From a checkpoint of a small contrastive image-text model.
Model: encoder arch convnext_v2, encoder patch size [4, 4], encoder depths [4, 4, 4], text encoder width 128, text encoder norm layernorm.
Training: muon at rate 0.0093, 6600 steps, batches of 128.
Rows from block 2 of the image encoder, named by matrix and row number. Rows with one number belong to one neuron. Each number is 50 + 12 x the weight over the matrix's rms, rounded and kept within 0 to 99. All counts start at 0.
# fc1: MLP up (encoder.blocks.2.mlp.fc1.weight, 256x64), inputs 0-63
# fc2: MLP down (encoder.blocks.2.mlp.fc2.weight, 64x256, transposed), outputs 0-63
fc1.181:42 52 48 45 61 60 53 59 32 51 61 49 40 51 49 51 48 48 48 37 52 44 36 55 64 59 38 33 46 45 54 76 61 48 43 55 53 42 67 63 48 39 42 43 34 65 60 40 50 71 61 69 43 50 59 44 49 30 42 60 69 39 57 46
fc1.182:56 45 44 47 61 67 45 52 62 65 39 42 44 48 49 56 55 51 55 47 27 49 27 66 55 63 44 37 49 57 65 50 99 82 48 43 28 59 61 44 50 64 55 51 55 65 59 43 26 49 54 67 35 38 66 59 27 36 61 40 42 64 37 38
fc1.183:50 53 51 48 51 51 50 48 51 39 54 52 42 49 51 53 50 53 46 47 46 43 47 47 50 45 52 57 49 46 51 55 47 45 51 47 46 52 56 53 45 47 51 56 51 53 44 54 50 51 49 51 53 59 49 46 51 55 55 46 50 45 54 54
fc1.184:44 43 53 40 46 51 57 46 45 49 32 44 54 41 50 49 46 43 53 47 42 48 46 40 42 48 47 43 54 56 51 41 56 45 49 56 55 53 42 49 50 46 54 48 47 44 48 48 56 47 48 44 44 36 43 51 59 43 42 51 48 45 43 38
fc1.185:29 63 56 68 64 41 52 25 60 64 49 42 43 54 50 39 46 63 50 46 27 40 30 48 42 58 44 58 61 44 31 42 55 49 46 21 48 48 35 52 49 55 54 40 26 66 49 43 39 43 41 44 68 56 50 60 61 69 48 55 29 48 39 46
fc1.186:64 54 43 15 41 31 59 10 65 51 65 77 40 53 44 17 50 36 96 51 49 34 53 44 59 59 51 52 30 31 56 65 50 37 50 18 42 21 46 75 49 46 41 00 21 39 55 53 53 43 25 54 44 44 26 38 45 44 31 23 40 46 45 51
fc1.187:59 45 52 35 52 50 43 56 58 54 44 47 45 52 46 50 52 42 46 48 48 47 45 38 49 48 60 47 48 36 40 40 54 59 51 59 28 58 47 54 52 63 40 47 53 51 47 44 53 44 47 45 55 47 43 50 56 48 41 43 52 49 50 62
fc1.188:54 40 42 52 54 42 48 29 33 42 51 51 50 52 47 63 52 48 53 48 43 56 52 49 45 53 50 48 49 52 47 45 65 47 33 38 52 49 39 52 48 41 51 44 43 51 49 46 50 58 46 52 65 52 60 49 50 56 48 57 54 51 43 45
fc1.189:50 57 54 50 43 38 45 41 45 52 47 48 36 59 36 33 50 52 50 44 55 45 57 47 47 48 41 59 59 44 40 56 42 47 58 45 50 56 43 44 39 48 49 51 48 62 57 40 61 40 52 45 59 45 58 63 50 50 49 52 61 40 57 42
fc1.190:48 27 57 52 61 62 56 80 37 57 50 42 36 46 54 46 51 44 56 57 50 42 28 40 54 57 55 15 37 45 66 43 31 54 52 44 55 32 47 40 49 42 38 42 38 34 47 45 59 32 40 66 33 57 57 28 70 45 41 63 66 43 56 50
fc1.191:57 46 26 39 50 55 41 35 43 23 62 18 50 33 62 54 42 51 40 28 48 43 36 39 44 53 38 44 85 28 77 74 53 41 33 53 24 49 55 68 75 38 51 65 36 45 35 49 35 55 43 53 29 48 54 55 45 51 41 44 46 63 52 47
fc1.192:50 50 52 57 49 46 51 45 54 56 53 54 49 51 49 55 51 52 49 54 46 50 49 53 49 53 52 50 48 50 52 49 50 52 54 48 48 53 49 52 52 50 49 48 49 52 52 49 51 53 54 51 52 54 52 49 47 53 52 48 53 47 51 51
fc1.193:45 82 46 58 26 59 68 33 47 55 47 28 53 52 51 55 40 72 36 29 33 55 42 46 61 34 71 40 45 58 50 67 85 42 41 54 48 41 54 63 51 53 10 34 46 60 33 49 40 37 28 57 29 50 73 49 42 37 37 46 32 62 43 21
fc1.194:51 49 53 48 51 51 49 52 49 46 51 53 49 52 51 46 50 49 46 50 51 55 48 49 54 51 55 51 47 52 47 53 47 50 54 49 51 49 57 44 53 48 55 52 50 53 55 52 52 47 47 44 47 53 52 47 53 52 49 52 43 43 54 46
fc1.195:39 57 41 52 55 49 17 50 58 36 57 37 46 54 65 33 40 44 03 52 22 41 48 49 50 31 62 71 55 67 53 74 37 31 28 89 51 58 56 43 62 50 44 43 71 40 69 00 66 49 44 47 46 57 71 49 52 59 43 35 57 39 61 62
fc1.196:57 55 48 45 48 36 57 53 41 44 59 55 46 37 46 48 47 38 47 50 50 58 54 43 42 50 66 51 57 55 45 66 46 42 60 51 46 69 52 62 48 45 49 58 55 59 46 51 50 44 50 52 55 61 50 50 49 52 53 39 36 49 45 56
fc1.197:54 47 46 54 55 51 52 44 48 47 49 51 49 48 45 52 51 49 49 54 47 57 52 50 52 49 51 47 41 53 53 47 47 50 48 52 53 47 48 55 56 45 49 53 53 60 48 46 49 53 50 53 53 50 56 57 54 48 49 51 53 48 49 51
fc1.198:34 63 62 37 44 54 39 48 38 61 44 48 61 47 35 48 65 45 73 67 41 43 34 61 35 57 47 47 42 71 74 63 61 38 48 35 58 45 67 51 46 35 44 81 77 40 67 32 72 46 61 50 53 39 49 57 68 54 06 49 49 58 69 51
fc1.199:54 52 53 38 47 57 54 64 52 47 41 47 41 41 53 45 47 43 42 58 37 54 40 44 48 39 53 55 45 60 54 54 40 53 57 48 65 44 56 45 53 48 55 49 44 47 49 52 51 46 50 58 43 56 39 56 54 49 49 43 53 45 50 46
fc1.200:52 52 57 53 44 41 51 43 31 60 29 51 34 20 39 46 32 41 36 67 44 37 69 47 51 42 41 59 48 59 45 33 58 57 58 45 61 56 65 58 55 41 62 58 51 55 55 55 26 70 53 35 51 46 39 35 48 63 26 49 40 54 53 40
fc1.201:44 41 40 49 47 51 45 36 29 47 44 53 36 59 28 32 52 48 40 67 53 57 53 45 50 47 43 69 46 58 37 48 28 41 46 35 58 54 28 46 46 45 40 56 42 44 63 53 59 56 39 57 66 39 40 50 57 44 60 43 53 38 42 41
fc1.202:52 65 34 49 47 25 13 48 46 38 74 44 48 49 41 33 41 71 00 41 47 79 51 38 55 36 32 45 50 69 49 55 51 37 49 50 61 64 55 50 78 49 38 20 72 39 56 91 65 48 53 48 45 77 66 18 41 48 28 44 65 32 56 44
fc1.203:43 38 36 35 30 31 34 73 34 41 52 65 40 18 35 56 51 52 67 68 71 63 27 57 42 41 41 48 23 96 53 37 64 56 31 53 63 63 66 38 58 30 49 72 65 49 81 44 53 33 45 57 67 56 67 49 59 62 16 34 70 56 89 38
fc1.204:27 51 51 66 45 47 20 81 33 22 32 45 35 26 34 54 39 51 00 51 80 44 57 50 54 32 63 41 37 61 44 51 54 43 22 45 58 61 42 63 52 53 42 70 74 20 44 15 66 59 58 67 62 39 45 58 43 40 88 60 42 46 35 43
fc1.205:61 48 54 46 52 39 33 65 58 54 36 50 52 53 37 53 48 40 57 57 51 46 41 42 55 44 47 46 40 52 47 32 53 59 47 41 63 34 47 51 66 55 50 55 51 52 64 70 63 52 60 43 40 37 39 56 50 48 45 38 47 45 40 62
fc1.206:51 51 58 65 18 47 41 56 37 67 43 41 53 51 22 45 58 78 58 54 72 42 66 42 38 50 24 91 28 64 36 33 43 55 37 15 69 65 86 12 62 51 44 44 23 43 47 29 50 38 50 44 54 54 57 49 64 49 46 48 69 40 63 43
fc1.207:20 28 58 52 67 42 32 54 37 36 43 49 50 53 40 41 54 51 48 56 26 47 10 44 40 51 64 54 46 85 33 33 55 40 53 51 33 25 26 61 29 46 55 32 45 49 43 55 42 52 34 70 29 34 72 48 44 67 56 30 34 38 21 25
fc1.208:29 47 63 91 60 55 57 55 50 40 57 36 55 68 42 49 46 43 74 74 56 48 51 40 36 35 40 65 26 68 47 50 49 41 44 56 49 48 54 39 67 45 31 49 57 52 90 32 39 25 63 52 51 68 36 49 51 50 51 42 59 60 55 52
fc1.209:58 46 44 00 33 42 42 78 45 44 57 43 54 29 50 58 49 49 41 62 42 53 34 51 53 30 58 55 15 31 21 40 24 39 49 47 37 48 45 56 32 33 52 65 40 49 36 61 57 45 43 46 30 46 32 37 43 76 32 40 33 50 33 42
fc1.210:36 70 48 67 27 40 49 00 43 62 40 51 45 48 55 51 58 70 51 27 51 46 45 68 46 29 58 45 39 33 45 60 41 47 51 32 51 42 36 55 43 54 55 56 58 67 58 45 83 31 47 45 34 49 33 80 37 66 55 27 73 28 40 34
fc1.211:40 32 37 53 45 83 52 47 38 56 38 41 35 42 40 45 05 29 55 38 51 56 45 35 41 51 46 38 31 51 56 47 55 51 43 62 57 59 48 51 58 35 42 54 41 52 58 53 32 35 50 34 55 54 26 47 45 30 51 58 50 39 49 38
fc1.212:59 51 58 53 51 59 48 45 51 40 53 32 44 55 51 41 47 52 50 58 50 48 40 51 55 39 60 56 50 49 45 52 43 54 38 45 70 39 43 61 58 41 47 53 56 48 48 53 74 48 49 40 47 45 38 39 50 49 45 57 47 52 42 53
fc1.213:50 55 51 54 45 47 51 46 49 48 48 53 48 50 53 51 53 57 45 51 45 47 46 56 52 49 49 48 49 48 49 52 50 50 53 48 44 52 49 52 56 49 48 49 45 53 48 51 53 52 55 50 51 54 47 42 45 50 52 49 54 46 57 56
fc1.214:81 46 60 28 48 41 49 48 59 55 40 73 40 49 54 36 68 39 46 79 44 49 55 24 62 56 52 43 74 24 47 47 53 63 54 47 65 51 94 56 69 47 26 64 69 59 54 57 63 66 50 46 43 59 51 57 43 53 27 50 61 55 46 61
fc1.215:49 56 35 38 51 49 49 47 62 52 45 63 45 43 57 50 50 51 40 46 32 59 50 50 71 55 45 56 58 48 50 50 49 61 44 45 49 48 55 53 53 40 49 44 52 53 55 63 48 60 44 46 52 64 48 47 51 53 36 43 48 52 53 47
fc1.216:57 00 55 54 63 46 60 50 45 46 70 47 58 83 70 24 60 54 54 60 66 45 45 64 64 51 37 32 55 43 58 67 41 90 82 34 62 64 29 88 10 00 66 55 54 06 70 55 76 64 32 57 47 49 56 82 82 36 47 61 58 56 65 67
fc1.217:66 54 47 58 52 62 53 58 64 54 41 56 44 35 53 41 49 50 59 45 47 39 56 34 27 41 54 45 66 52 55 51 32 56 45 37 58 57 51 60 47 43 46 66 43 57 45 42 53 39 40 42 58 50 46 32 52 57 43 51 55 45 52 50
fc1.218:54 36 47 47 58 40 88 40 46 64 37 55 42 02 44 36 43 48 89 48 40 44 40 43 43 36 46 34 23 64 52 35 42 50 58 36 41 30 46 47 54 51 70 87 10 39 78 90 49 57 44 42 27 40 45 44 45 53 27 85 37 75 40 52
fc1.219:39 44 36 60 32 51 37 43 69 35 30 28 51 65 45 27 50 34 60 25 31 45 54 44 60 05 46 56 56 43 68 43 53 42 79 54 49 66 41 50 64 23 38 46 17 41 38 31 56 47 74 28 32 27 20 76 39 32 42 14 72 38 29 38
fc1.220:34 40 58 48 43 30 69 54 46 54 32 59 47 40 40 38 38 33 38 58 47 46 41 41 34 42 53 37 55 54 41 39 59 50 64 43 44 48 23 46 52 48 36 42 44 49 58 49 56 47 60 37 50 31 46 44 43 43 42 54 45 38 45 53
fc1.221:41 46 71 36 28 41 48 68 36 62 28 60 46 62 38 34 50 52 51 56 50 49 35 70 30 51 52 47 58 68 28 64 38 45 38 51 48 50 48 58 48 39 50 63 57 59 62 46 64 34 57 42 40 43 37 48 36 59 29 49 51 47 47 50
fc1.222:54 38 56 47 55 55 72 48 34 63 43 46 54 48 27 31 65 60 49 51 38 49 45 41 52 67 42 47 28 81 61 69 57 43 49 58 49 41 80 59 72 47 60 58 57 54 49 29 35 27 53 49 37 54 47 59 75 42 76 54 49 44 55 40
fc1.223:28 31 72 83 47 40 47 25 56 37 41 47 46 45 51 50 39 46 51 51 41 44 29 46 35 42 46 58 48 69 51 40 35 72 55 36 56 30 37 56 50 52 55 27 33 57 40 31 54 39 00 37 56 52 69 44 59 38 69 44 44 59 31 64
fc1.224:50 54 46 49 53 51 49 41 51 47 48 48 48 49 43 45 51 46 47 53 47 53 47 50 50 45 47 50 48 52 53 49 44 51 45 45 57 49 42 51 47 49 44 52 44 51 47 50 48 51 54 59 52 52 52 55 56 47 49 39 53 47 50 53
fc1.225:69 46 50 42 34 44 68 20 47 19 60 48 61 24 45 53 49 38 85 39 46 45 46 44 38 47 45 58 26 31 49 70 51 58 60 36 51 46 61 59 48 46 21 24 06 56 36 85 59 41 34 39 75 33 28 31 41 45 00 30 36 63 39 43
fc1.226:26 43 44 72 30 43 34 73 56 41 53 30 41 42 46 62 39 54 12 46 63 29 34 37 53 40 47 50 60 70 55 68 61 57 45 43 49 62 65 50 38 46 56 79 72 41 36 28 58 42 54 55 35 46 49 52 40 39 59 53 39 32 43 35
fc1.227:59 57 38 37 43 42 43 43 62 46 83 35 65 58 26 43 61 47 37 26 75 47 62 60 36 59 38 50 26 50 48 41 47 35 34 45 43 39 60 37 39 28 52 69 61 68 47 39 54 51 66 47 47 41 49 67 61 59 47 37 60 45 48 59
fc1.228:56 53 58 49 57 38 39 56 54 49 35 51 53 45 46 56 52 50 67 51 49 47 51 60 56 55 50 48 47 40 69 53 50 43 52 47 54 37 47 58 60 60 62 61 57 42 59 57 59 52 55 43 46 50 50 60 62 49 46 44 47 51 45 51
fc1.229:34 51 51 56 52 63 60 56 48 37 60 53 29 41 28 48 48 49 33 46 47 53 41 57 39 51 46 50 39 56 39 48 49 36 47 39 50 49 48 43 65 46 42 79 54 33 45 31 51 43 53 53 47 37 55 64 51 49 46 54 43 40 48 40
fc1.230:51 41 52 48 52 57 78 38 42 47 46 47 46 56 51 37 57 41 51 58 40 45 59 46 45 61 51 48 42 53 63 45 49 35 49 71 51 51 48 46 72 53 58 59 57 43 50 48 47 46 54 71 29 47 47 42 52 49 61 56 62 38 47 51
fc1.231:56 61 53 46 44 54 48 43 47 23 56 36 51 49 61 44 41 48 45 39 49 39 30 46 53 57 79 47 64 55 57 43 61 55 52 50 34 46 40 57 56 53 53 45 58 55 44 53 57 58 43 46 67 59 46 48 37 55 48 49 38 60 35 60
fc1.232:76 59 27 30 69 43 56 33 55 62 49 43 64 26 71 36 52 28 53 67 60 39 54 60 71 50 59 48 40 39 20 51 31 63 43 42 45 63 62 44 53 36 51 49 42 54 50 64 54 31 50 27 40 63 51 36 40 77 58 57 54 45 34 53
fc2.181:61 50 49 59 43 53 62 52 44 52 61 42 52 56 35 39 44 40 44 49 58 57 46 46 51 48 40 36 67 44 57 55 39 59 46 38 41 44 73 76 54 43 61 37 49 66 46 48 53 57 55 48 45 64 52 45 52 53 37 55 57 54 50 47
fc2.182:46 60 39 40 62 47 55 44 57 51 52 23 43 40 32 44 68 54 51 35 54 48 38 72 49 36 42 42 45 56 43 31 86 61 46 70 64 51 50 50 35 33 65 53 56 52 52 42 36 49 59 65 45 48 68 64 49 25 45 51 47 29 67 64
fc2.183:51 49 53 55 46 51 47 50 52 52 49 55 57 49 49 48 55 52 47 51 50 50 50 50 49 53 54 50 56 46 52 51 47 49 48 54 40 49 50 50 45 48 46 44 50 46 50 51 49 48 51 56 50 53 54 49 51 51 47 50 43 46 49 49
fc2.184:46 50 40 44 47 52 45 47 47 51 65 42 48 41 50 46 49 54 50 50 54 48 43 53 54 43 52 48 41 58 52 43 44 52 60 53 58 55 58 60 54 47 44 53 58 53 45 46 50 66 59 55 53 58 50 46 57 53 51 42 56 62 54 50
fc2.185:39 43 61 59 53 27 36 42 49 58 34 46 65 45 52 49 42 52 59 36 57 43 60 64 58 58 51 38 28 33 36 76 42 41 40 50 44 68 30 50 38 43 33 59 45 59 50 40 51 44 23 44 54 38 43 75 19 40 74 44 53 33 61 55
fc2.186:59 38 63 65 60 34 58 36 54 36 43 37 63 66 36 34 53 35 64 60 52 40 43 50 55 35 55 44 53 82 42 50 92 54 29 29 30 31 60 70 56 46 46 72 32 00 53 73 61 54 47 53 39 47 64 49 62 58 36 43 52 15 46 47
fc2.187:53 46 54 56 40 35 50 49 55 40 39 61 51 51 53 57 58 55 55 59 62 37 49 50 50 49 43 52 39 50 49 53 53 38 45 56 55 53 53 50 51 36 49 48 46 52 56 58 52 50 42 32 57 38 50 44 53 40 47 49 39 47 41 57
fc2.188:51 56 57 42 51 43 56 53 48 55 40 44 57 55 43 45 54 48 50 52 43 59 57 55 47 39 45 48 52 45 48 47 51 34 45 43 41 39 54 63 32 45 47 64 39 51 54 54 50 36 53 53 51 56 51 48 50 58 49 38 48 54 53 48
fc2.189:47 43 53 53 51 47 59 50 51 56 52 58 50 56 61 43 54 59 56 44 40 58 46 50 50 65 44 52 55 44 51 56 55 38 41 66 39 56 40 56 46 51 48 60 59 62 38 52 42 57 47 42 48 57 55 45 54 54 52 49 40 57 44 61
fc2.190:64 26 61 57 40 58 51 51 35 32 65 40 66 44 63 56 41 34 28 43 72 41 53 60 43 51 40 32 62 62 53 46 41 60 65 52 43 38 68 39 63 50 60 47 62 48 57 50 49 54 51 52 53 42 56 48 41 46 40 69 65 58 43 53
fc2.191:36 60 60 78 38 54 60 64 71 35 16 41 42 59 59 56 58 41 64 45 54 39 36 51 28 38 45 51 40 35 66 49 54 59 49 26 37 54 89 44 58 22 62 60 55 58 60 50 42 54 43 66 31 77 38 30 41 57 46 34 79 20 66 47
fc2.192:49 49 51 55 54 48 51 52 52 52 47 48 57 49 50 56 50 55 48 49 47 49 50 53 48 49 51 52 52 49 52 51 52 45 47 48 48 51 49 51 48 52 52 46 45 51 47 53 47 49 54 53 50 51 52 47 46 50 53 48 50 51 51 50
fc2.193:64 58 37 71 46 41 50 55 21 78 66 54 37 22 51 49 79 63 46 42 77 78 61 44 55 59 35 69 32 37 47 61 45 64 56 59 38 56 52 03 21 42 42 43 51 49 52 49 57 55 55 40 46 56 61 42 55 35 71 24 47 51 75 64
fc2.194:56 47 54 52 54 49 45 48 51 51 49 54 52 50 53 44 49 50 51 52 55 54 56 48 56 52 49 51 46 48 48 48 48 44 50 56 50 48 46 45 52 51 47 48 55 49 49 54 52 44 48 48 49 55 49 52 47 54 43 53 47 50 53 48
fc2.195:49 33 35 75 80 43 62 47 54 48 26 66 42 33 62 51 26 56 51 52 51 51 11 46 54 45 59 53 41 55 42 46 57 44 16 61 81 67 44 57 90 46 66 30 59 00 64 92 58 52 22 46 48 75 38 28 47 48 48 16 35 48 60 33
fc2.196:40 36 61 47 39 49 45 48 38 58 52 44 68 54 60 43 49 49 51 63 57 46 48 48 56 47 52 43 56 51 49 59 40 38 50 56 44 45 42 43 53 42 53 46 47 54 58 49 50 54 45 47 52 61 58 46 53 47 48 51 41 62 49 67
fc2.197:45 50 44 48 51 50 55 52 54 51 54 51 53 52 49 51 47 46 53 42 45 59 53 48 51 37 45 49 55 50 47 46 50 48 50 52 54 50 52 52 52 47 51 52 40 53 42 49 51 45 48 54 48 51 57 46 55 56 48 56 46 52 50 44
fc2.198:69 73 29 64 33 52 80 36 58 24 47 54 84 12 21 59 47 54 68 27 38 31 72 25 53 67 51 71 79 55 50 16 46 54 46 47 71 73 61 51 58 68 40 59 47 55 69 32 44 69 61 45 53 46 54 59 76 59 39 59 51 42 42 47
fc2.199:45 40 47 54 41 55 50 44 52 40 53 43 66 45 67 45 43 41 48 56 45 60 44 55 45 58 41 39 43 59 48 52 54 47 51 53 51 48 46 38 48 55 38 50 50 43 57 42 54 43 55 55 58 42 52 48 50 48 41 48 46 54 56 51
fc2.200:50 48 40 57 63 56 49 59 41 55 50 68 55 49 56 49 50 53 27 39 54 52 57 38 46 42 67 40 58 43 65 52 54 50 51 39 66 37 38 46 52 52 56 37 46 58 41 52 61 66 57 39 51 50 47 57 66 45 56 48 47 64 46 41
fc2.201:41 42 56 60 58 56 64 43 52 65 61 42 43 56 62 48 57 41 58 49 54 67 50 54 45 49 38 53 57 45 43 62 52 58 45 77 52 40 43 37 48 45 43 51 44 45 62 46 41 68 48 28 28 59 54 49 53 59 52 55 46 48 61 55
fc2.202:76 41 46 49 54 43 45 38 64 46 37 53 42 46 20 44 45 55 33 43 41 36 00 45 34 28 37 60 49 49 38 51 58 36 41 39 23 25 40 75 78 50 24 24 39 09 76 45 53 20 16 37 34 48 74 27 48 91 45 33 48 67 42 09
fc2.203:25 73 40 49 46 89 67 46 71 50 57 52 73 21 43 30 61 48 53 19 49 42 74 61 76 43 75 68 85 24 43 28 44 55 29 52 49 60 32 50 54 88 62 57 55 77 37 44 45 50 59 44 50 44 53 58 22 27 24 64 47 21 67 67
fc2.204:40 35 31 42 49 21 47 37 58 36 41 45 56 59 50 59 37 35 60 62 39 50 42 69 73 27 57 36 68 35 51 44 74 73 23 57 68 32 67 57 74 53 39 37 62 00 49 45 40 61 61 41 39 52 76 38 43 64 57 52 60 43 70 63
fc2.205:58 57 53 35 63 65 57 34 55 51 44 71 50 44 47 38 38 52 55 55 49 31 57 44 57 53 41 33 47 66 70 44 60 39 46 47 61 35 59 37 67 60 40 63 54 61 49 54 69 39 32 32 45 40 24 55 54 44 48 47 43 54 63 54
fc2.206:48 44 67 53 25 55 60 38 43 44 59 77 61 32 61 36 71 53 62 45 27 82 73 28 36 56 43 71 56 54 72 89 70 49 46 70 64 60 42 24 39 36 61 35 65 72 47 48 45 40 51 67 60 82 64 51 13 56 36 41 97 79 47 75
fc2.207:51 48 41 61 40 36 24 58 53 50 37 41 60 50 44 48 60 43 35 45 58 42 63 51 58 70 58 41 67 43 41 59 68 25 35 53 66 41 63 34 32 41 29 66 64 54 43 54 99 48 33 50 56 37 34 94 26 65 59 41 40 53 13 34
fc2.208:43 40 49 51 58 70 70 58 55 48 40 70 66 33 55 35 41 81 78 48 45 45 56 39 47 30 38 48 36 48 53 92 48 52 32 49 51 55 32 30 41 43 71 61 52 55 63 61 51 31 55 57 39 55 44 39 34 54 62 44 57 29 53 40
fc2.209:47 26 56 45 43 64 46 45 51 74 35 50 88 45 40 50 57 61 66 70 56 28 76 39 56 60 71 62 42 64 57 71 51 24 53 56 61 66 56 23 29 60 22 44 66 55 65 42 65 19 60 43 77 26 73 51 48 42 34 39 53 33 32 49
fc2.210:56 43 28 46 72 27 56 69 53 55 51 54 65 74 41 61 33 57 43 57 58 47 49 64 33 66 46 50 46 51 52 63 15 72 54 51 47 55 69 64 34 54 53 40 31 55 48 50 47 51 35 66 65 53 33 29 61 52 37 68 53 57 46 43
fc2.211:41 25 49 40 48 42 43 51 58 48 66 50 35 44 50 51 43 59 55 52 35 55 30 37 51 41 25 45 54 37 41 45 38 68 49 36 63 55 46 50 52 43 40 51 39 57 47 54 49 63 61 55 46 60 55 51 45 71 49 32 47 41 57 41
fc2.212:49 52 49 43 48 52 31 44 51 35 47 41 53 52 45 49 47 31 48 48 44 53 48 44 45 41 52 43 40 57 48 50 65 68 52 61 49 53 49 44 45 51 51 51 73 50 43 51 50 55 49 63 48 56 49 44 54 52 44 65 41 47 49 59
fc2.213:53 49 55 55 50 54 49 53 51 54 45 54 54 44 46 52 54 56 46 51 51 46 46 47 51 53 50 50 46 47 53 51 45 50 45 44 50 50 50 54 48 52 55 42 44 52 53 53 47 50 48 50 54 49 59 44 47 49 49 46 51 51 53 50
fc2.214:53 55 44 52 51 40 57 40 31 55 39 52 57 31 48 52 28 72 47 51 21 56 35 37 35 37 50 61 35 36 78 83 64 67 30 50 67 44 63 50 51 33 75 54 65 54 41 44 61 50 55 64 43 35 39 45 69 65 41 41 43 75 38 52
fc2.215:64 42 43 63 64 45 46 51 50 55 38 42 51 56 52 60 45 58 48 52 50 53 40 53 54 49 38 49 45 26 49 57 38 47 51 41 62 38 54 49 52 48 46 49 59 52 53 51 46 44 52 61 62 66 54 35 52 53 46 37 46 53 37 40
fc2.216:48 91 92 81 64 17 55 31 07 34 78 60 68 46 52 74 45 44 51 13 99 54 49 44 49 56 44 54 68 66 99 30 77 57 29 39 29 47 81 34 71 55 33 46 33 82 64 56 40 62 55 11 71 10 68 60 55 94 70 57 56 41 00 12
fc2.217:33 47 45 50 59 56 51 51 53 50 63 50 40 41 47 62 50 42 32 44 51 57 51 48 50 65 47 52 44 48 51 55 56 44 62 48 49 68 49 47 41 54 57 50 59 45 51 57 50 49 47 65 50 37 42 49 54 58 40 61 34 48 47 44
fc2.218:30 27 41 41 57 73 30 64 60 52 44 59 42 36 55 58 41 60 49 74 60 49 35 87 49 40 68 35 39 34 38 38 48 27 52 45 95 65 36 30 97 58 40 57 51 21 35 67 42 47 30 54 57 79 60 70 45 54 33 71 43 65 53 34
fc2.219:64 49 45 45 64 53 57 43 66 61 74 54 42 78 47 45 42 59 31 54 52 41 60 49 33 67 35 56 34 70 97 68 26 26 39 43 30 57 44 79 72 51 72 57 59 56 61 56 46 81 63 64 67 76 26 38 52 54 63 58 30 66 69 50
fc2.220:30 44 51 48 58 58 34 40 43 54 57 39 48 37 63 55 62 54 45 54 44 53 35 38 52 44 62 52 50 50 36 55 50 40 56 43 53 55 39 37 57 43 52 31 53 58 52 51 54 56 54 51 46 46 29 49 53 42 63 46 50 56 55 50
fc2.221:32 60 46 62 57 65 63 42 52 38 49 37 55 41 61 55 30 46 46 50 31 42 62 40 57 50 46 53 56 40 43 41 44 54 62 55 70 82 42 41 39 69 41 52 50 54 50 38 31 52 33 39 57 53 55 49 63 48 61 58 50 29 55 43
fc2.222:67 49 61 18 49 36 53 67 58 52 50 58 52 47 60 47 27 58 47 54 56 63 34 60 56 45 32 37 30 42 28 60 67 60 69 50 65 31 47 49 89 36 40 49 49 52 63 54 33 67 38 39 32 54 49 32 62 58 29 50 40 77 48 61
fc2.223:50 44 65 57 35 41 43 64 33 50 44 57 70 47 27 71 58 46 66 42 80 31 50 57 54 49 42 19 31 57 50 88 64 55 40 57 72 54 62 40 11 51 34 60 53 51 43 60 50 48 57 45 62 64 44 23 28 46 73 28 40 27 35 42
fc2.224:44 54 45 55 51 45 64 47 53 45 54 51 52 52 55 56 49 47 51 50 46 48 51 56 46 46 48 52 52 52 50 53 54 49 51 52 48 46 49 50 47 51 47 51 40 49 50 47 49 53 53 48 48 58 50 48 51 57 45 51 49 56 51 50
fc2.225:56 54 48 44 41 36 48 57 49 51 59 59 44 75 35 59 61 25 33 42 54 43 47 49 83 46 46 44 54 25 16 61 81 39 49 40 50 60 51 45 63 35 31 57 51 00 59 39 35 52 35 48 38 25 66 41 59 52 54 73 77 55 43 30
fc2.226:34 37 62 43 58 55 38 38 34 45 41 30 38 59 53 33 58 53 61 59 42 33 51 47 65 45 55 56 66 39 49 49 72 60 39 36 62 47 76 61 59 55 56 11 39 08 50 43 50 51 56 56 30 19 34 72 63 55 55 45 57 49 47 39
fc2.227:54 50 69 50 60 32 70 46 48 46 52 49 46 44 50 34 61 47 64 62 43 59 72 62 50 55 54 59 69 59 57 67 65 37 61 44 24 62 45 74 60 40 41 58 51 69 52 55 37 35 25 52 43 60 66 55 31 31 44 46 56 46 49 53
fc2.228:57 62 54 52 49 62 49 41 53 41 52 54 55 48 47 46 49 58 58 51 40 39 48 43 60 56 43 41 49 44 65 38 48 45 49 52 60 46 47 50 67 49 52 59 48 51 49 48 62 46 48 58 59 65 35 43 55 53 45 57 38 45 52 59
fc2.229:46 51 50 56 54 62 47 41 41 56 38 48 49 47 38 24 63 40 51 31 44 49 55 55 64 24 48 40 36 25 48 41 70 50 69 41 53 54 37 59 78 29 47 53 53 39 41 54 46 59 51 49 22 56 56 50 64 60 42 56 63 68 37 60
fc2.230:47 61 57 36 38 53 39 42 36 51 49 44 56 60 42 42 35 49 49 65 39 49 56 64 39 50 48 58 47 60 54 42 43 58 65 35 61 57 41 48 74 54 52 50 35 55 41 48 43 59 42 65 49 58 47 29 44 42 37 44 53 51 64 40
fc2.231:63 44 62 52 52 43 62 34 43 68 40 47 48 50 36 26 53 61 46 41 62 56 45 39 36 54 49 57 56 23 35 65 45 58 40 59 37 31 53 36 46 30 49 54 56 56 64 59 48 39 44 36 50 54 59 46 53 57 45 47 41 39 60 58
fc2.232:50 25 41 50 52 50 47 56 56 46 40 51 79 26 34 62 45 38 48 22 50 39 86 46 58 56 46 69 39 51 56 56 52 38 51 57 67 22 39 16 51 41 53 61 52 46 43 39 48 42 61 51 65 61 73 70 25 35 50 42 25 54 40 49